A small image captioner, trained from scratch.
Model: 25M parameters, 64-pixel images, encoder arch vit, encoder norm rmsnorm, encoder patch size [8, 8], encoder layers 12, encoder width 384, decoder width 128, decoder layers 12, decoder norm layernorm, decoder activation relu.
Training: soap at rate 0.0018, 7500 steps.
Data: trained on made-up ball-and-stick molecule models, 195000 training examples, 2.5 epochs.
Rows from block 3 of the image encoder of a small image captioner, named by matrix and row number. Rows with one number belong to one neuron. Each number is 128 + 32 x the weight over its row's rms, rounded and kept within 0 to 255. All counts start at 0. Numbers have three digits each.
After each neuron's rows are labels from the 100 images, of 14976, where the neuron reaches its highest value: "top examples" is what is common among them. Only what is clearly more common there than usual is listed. The data: made-up ball-and-stick molecule models.
# fc1: MLP up (encoder.blocks.3.mlp.fc1.weight, 1536x384), inputs 330-383
# fc2: MLP down (encoder.blocks.3.mlp.fc2.weight, 384x1536, transposed), outputs 330-383

fc1.441:128128152128128128128128068154128075171077128128128128079128128128128105128128219205128128128128128111198128128128086136128180128128128128129128128128128128128184
fc2.441:128128109128128128160128128108128128178128128128128167128128231128128128128128128128128128128128128128128128128161152128128128128128128128128109128151128128128128
top examples: purple ball; space-filling

fc1.468:128175128128128128152128208128125128125186190128130148128128182128206128119101128128102083164072128135128093128128134128128102128136097128128128201106215221128168
fc2.468:148128128191128128128128181128128159128128128128128170087091128128128128128129128128128128128128128128157128194160128073062128128128128194183128200128128178186128
top examples: space-filling

fc1.207:171134128155128128050062098128136194144201119133128249128128125113121128128100128128128007177128128128128128128128128128128035128128179128128220163128128128128255
fc2.207:073104128128128128128128128128128055128107128128128128128128128128128128128128128128219128128128128128070128128128128050184128079050122034128023128128128128128128
top examples: purple ball

fc1.497:128128128123128128173128199128128128158100128128128128128128128128128128128128128128128136128128128186162126108041128128068058173128124054065128195128128128128128
fc2.497:128128128086128128128128128128188128128061118139140128107128169128121128128128128128128205136202128128128198128128128099108128128134077184106114128128127128073128
top examples: balls and sticks

fc1.151:209128128128128128114128128128128128090128169110155128128246110162128128128128128128128128128077182128123128128128149128076128128115123128180128128000128122128134
fc2.151:135128128128143128155128128128128128128128128128128139154149128128128128128128128128128152128057022128128128128128128128128128167065128128050128128128128079128180
top examples: space-filling; balls: three; balls: five

fc1.225:128165128128128071128098128128187128168128128119061128128036128152128055156128128128128128128128128128148113128128128082128128128128128128128105128128128086128128
fc2.225:136128128128128174128128128128106128137039128128122065218128161128128128128128128124128213128191128182128128243128184128128128128128128134128200160192049128083081
top examples: balls and sticks

fc1.341:128128128145128128128128128128128128128128128112128128128128128128128128076128128128128061171128128128128128128128128121128069128128128128128064255063128128128128
fc2.341:128128128128128184128062191128128128036255000105128128128128128136128128128128128128128128128128043128100128128128128088128128128067235128128134128128128128128128
top examples: blue ball; space-filling

fc1.535:128128128128128128128128128062128128128128128128128084128128128128206199175128128128128207128168128128128158128095128115128128128113077128128128128128128079128128
fc2.535:096103163128163128090128098113128128128128101128128128128232157128128128128128254075192128205128128128120070128048085128177128128071128128094149128128128128128128
top examples: orange ball; space-filling; balls: four

fc1.625:128071141128128068128128128128128128156080128128128093128128043152190128128128128128109114158128128128128128128128128143128072155128126186128128213128128128128184
fc2.625:128091128128128231137128128128128128128128128128128126128128098128128200128152128071172128128128128128128128128128128128128128128128128128128128128128208128078128
top examples: purple ball

fc1.376:128174128033128128128128028128128205128146128195128128128128128128128128128206128128128172180128053128128128128128128128128128128114081128128128128128128128128104
fc2.376:128013128128142152128128111149128128215128128128128128128194212128128085128125045128128128158128231088128125128128130128194128128143128128128128128195059128128072
top examples: red ball; balls and sticks

fc1.336:128128185128128164128128224128128067128128128128128053128128128128231128073128147128208174128128128128128184094149177128128128128128128128128128157168128141128036
fc2.336:128099128128169128128128134128128128128182128128071179087128128128128128128128150128077128128054175128128049128128088111096128088128145128128128200128128128128128
top examples: dark backdrop; balls and sticks

fc1.381:145128128128128128128128230128128128190128128190183093027128164128128128128128128175209128128177128163128128174128128128128128128128145116128128069128102072128128
fc2.381:128136228128128055128128128137173128128128053128128128138128092128127129091128128128220128128187128128128128128128108128128052128142128193128128128128101073128128
top examples: small balls on sticks

fc1.544:128128128177128128097128216128128128128051128128078131128128128128128154128000128099105128128128128128176128128128128128128174128094184128128128128060063128128128
fc2.544:128191044128128153059186170128128058049128128128128128128128128223170128128243105128128128090128128179128128128128149086128149027128128128128118128235065128058128
top examples: dark backdrop

fc1.750:128128128072128128052211128080128128128110128092128128128128097058125157227128128119128128128159128128128128128148082128128128128128046128125128128024128057128128
fc2.750:128128128128164128128128128128128072187175096128198188087199193128128165176128235128191128128176128128099060096103128128187128128084128128066139128128128152128176
top examples: orange ball; small balls on sticks

fc1.372:128128128128128128068128110128112128128128128128128128128128128205128128128097140128134046128128128128128163077128054128128128208171128128128128128128128092152191
fc2.372:075128128128128128136128128162128128128128112098081128226137128116151128128128128180128128128163128078080128200016140146156128086128157128128143128128128128128128
top examples: yellow ball

fc1.198:128128128128174128128227128101128128128163245128128128128076020128155128128096083128128017160128128128128088128128128080128084128129128160128128128128128128128128
fc2.198:128128128128093128128128036128105144089208128128128128128128189128132128128128128128103128128171128128128128128007128128128128128128154128128128033128128128128128
top examples: blue ball

fc1.689:128128128050128024128129087128128135128128128128168074117114083128128201207128128152128128150128117128192183206128248128128128085129061128097091128128093128128128
fc2.689:169073128128196204100128128128128128128128126037185181098128142128128113105125189128101128205128128128066128044182082157128128128128114128145128174086193077128109
top examples: orange ball

fc1.645:128198128128128128067061063128128128128128128128128128128128000128128128128128128128128193128128128128169128128128128128128128128128131147128104113128129138128128
fc2.645:217134128128055093128128148185128128128128128128128128235128251128000128128168128128153128128128128111128128128097128018128128105128128128128184070190128120128056
top examples: red ball; dark backdrop

fc1.523:128128128128128101128155086128167128128187157128128128128128057128128128073166080028128221128177038128128128128128128149128207128110128128128128128045128128128152
fc2.523:128059128128103128128064107144128128128128128128065089192128190128128034151128098128130128128099222022128128128097128128170128120128129128128164128183103128128128
top examples: red ball

fc1.533:128128128151128128128097128128022128128067164128154128128128128086128128120128128128128128079128109167128128070060139128139147128128128128128128190128134147128128
fc2.533:128128128128128128128128128169128128128164128128069128122128128128128128049128128084128076128052128158128078128128039128128212103128128128128128128128128128075128
top examples: purple ball; balls: twelve

fc1.72:128128128128128128055128128128128128128103078151128177128135162128128128128148128128128128128128128128109158128166128128128128128128128128128128128128128128073255
fc2.72:128128209183120155128041128109128128128128128128128058128128128128128128143037128140135077128128128128128128128128128128192128216128128128081128128128128128162110
top examples: orange ball; space-filling

fc1.262:128128128126036128128163128112128103128128255128088128128194189128128128128128128110128128248128128166113128128128128128128151128114102128128128128128128128128128
fc2.262:128128128083144128128128128128128128128128128128128128128000128130128128128128128128079124128128183171199128128128128128128128128128184128128128098128128117128128
top examples: small balls on sticks; balls: twelve; balls: eleven

fc1.648:160128128128076068128128073128106128128178128149128217128128128075128128139128097128128128171096128128128128172128128187070167110100128175173047083128128128095128
fc2.648:128170167200096128128078128128128128128128128128128086128128128128128128128128219128128056128128184101128128128212084128130128128128171219175128128128202154128128
top examples: dark backdrop; space-filling; balls: twelve

fc1.253:128128128128128177128210128128128044128128128220128128128173201128218082128128128191128128128066128128095128057128128128128128100112128128128128128128128128128128
fc2.253:076128128128128128128128086205128184103128128128179128084209055128069128128128128128165128128128128128094157197060128128128128128090103128128128128128200095128183
top examples: red ball; space-filling

fc1.457:137128128063148143128128040128128196128128128128107128128128105128201128128128068128128194183128084128128051128128146128128128128128098128128128128128098128125182
fc2.457:128128128199078128128128079164128065201128128153128128128128128128066079128128128128128136128128128068128128060128107124128128128139128128181180128208128032128056
top examples: red ball

fc1.695:128128078005128071105072035214128128142128128128131163128177110161103128149100128204128128188164096137117128195128128128128091128119128107128128128087195049128197
fc2.695:128128164183128128137128149128058074128128145128128128128128128128128128045137128053128131081128178045116128128104054128128128128128140128071128128128016161173128
top examples: red ball; green ball; space-filling

fc1.18:128094128128128220128176128128128128128128128128128128128148128128128128223128068128169182128128128068128128128255173128128112128128128104128128128071128128128128
fc2.18:128255128128128076160108128161128128128128128128128218128128128051128128092128128022082128128128128128133128128128128128128128128128128128128128128178128128128128
top examples: orange ball; space-filling

fc1.407:128128128128128069225128087060128128128128170147226128187094128128128128179198128128128128128128128128128128128128140128186128087103139036128128142128128128129179
fc2.407:128128128128128128206128161128128128128128069128128128128151128128128128128128128128216128128112088128128128139121212178128128128128128128128128077128170128128128
top examples: small balls on sticks

fc1.455:023079128128128012128095099128128095128128183219128128128128128128129128090128128202128128128128128196128128128128255128128211252128128151128128128128128172128128
fc2.455:128128069128128128128128090128128128128128089112128128119128147128051112128128128128128080128128128128032128128128076128128128017210128161128059128128136128100128
top examples: purple ball

fc1.513:093128071128041128109128128052128128149054128103128128128075101128128128147128081103128070128128128128128128128128156128128128128128128128189128128128128128128128
fc2.513:118128128128208128128128128128128128108128128128128128128074128128128142166158128242128128078128128088128066128057128078023128128119128128248128128128128054128128
top examples: small balls on sticks

fc1.209:128128108216128128128128128128128128128128128128187128128128000128128128183128128128000128128128128128128003040128128128128128193128203128128128128128128128128128
fc2.209:128128128063128018107171128128128128128128128128128128128128235105128128128128128128128128128128128128162128128128165066128128080128128128128128128128128128128128
top examples: balls and sticks

fc1.122:128128165128083111141128139128128159128206128062128128056128099128217082128128137128128128128128128128128128128069147128128030128128128087187128062143223128128128
fc2.122:042071128128128097132128128128128128174128063128128128128025147128128128125072128128128128128166128139128154099128128128128128128128128128128128128128128128128177
top examples: small balls on sticks; balls: twelve

fc1.439:106189069160095128087128095172121126128128128128128128128128128128128128128128128128128139128128128128144223041128168128051128147128128128154176128128128182128128
fc2.439:128128128074128128128128128128078128128071128128128128128128128128128128128128128128128128127109155164128128128128128073128128028131093128100181128088178128186128
top examples: dark backdrop; balls: twelve

fc1.243:128125128128128128143128128128143128128112128128216128128197097128128128128079128194128128239128119128154130128128192128129016153128128097128128137128053128194128
fc2.243:128159128128128128218128128128119144128161045083128128053128128039128128090128128096207143037128148039124128107126128128128204084128137128128096128084128128128128
top examples: purple ball

fc1.332:128132208171128096015115128166128128128128128145128128075128192128152128128128128128223163128128128128128128128128128128125114106169128128128063128078153128128210
fc2.332:128076128153209116128128128128198128128128128128128128118128128128128128085128141128128166017149170058128128128128222128086057128128128128128128128217128128128054
top examples: space-filling; blue ball

fc1.600:128128128128128128128128177128128128000057128128118128109128128078128128201128128128128168128128128128128177251150128103128128161128128165128128128128128128091128
fc2.600:087128128117166128054182100128128065196189121128128128075230196128128159128128229075198128202128128128115060128089128128166128128074128128053146128128128128128149
top examples: orange ball

fc1.677:128128128128128075128153215061128128060128128128225128128128105128128128150128128120114221194128128128063128121128128128181128128047128128128143169128128183128187
fc2.677:085128128182128128128087128178128128128128128128073128128128128128128128128128128100128062128128128128128128128128128128128128128128128128128128128128128128128128
top examples: small balls on sticks; dark backdrop; balls: eleven

fc1.273:128191128128128128154179153128116128078131128128128086073128128173174128128128123081128128177128128128128186128128128132128128128128055128128128155128128128128128
fc2.273:128068128128106128066128103152128128190128128128128134128128225128128128109128128128141154128115248176128128128128171108205128128115128255128128128128147128128128
top examples: small balls on sticks; yellow ball

fc1.520:128128144194128128128128128128128128128128175128169128128128128188128128136128128128128128128158128128128128056128128128128128128128128128178152128203128225128128
fc2.520:128128128128128128128128128128128128128128128128128128128128128128128128083128128128150067128009128128128145128128171074188128128128128128128039128128128184128128
top examples: yellow ball

fc1.319:095128082085128121128141097128128163128128149128205170106128239128171187160128090128128128167128128128128128230151128173128128128087128128128048128128128128128128
fc2.319:128128128085128128128128128128128128063128128163178128128181128128128047183128128128128139128128085128008205128128128128128154128128128128128128128128128106128182
top examples: orange ball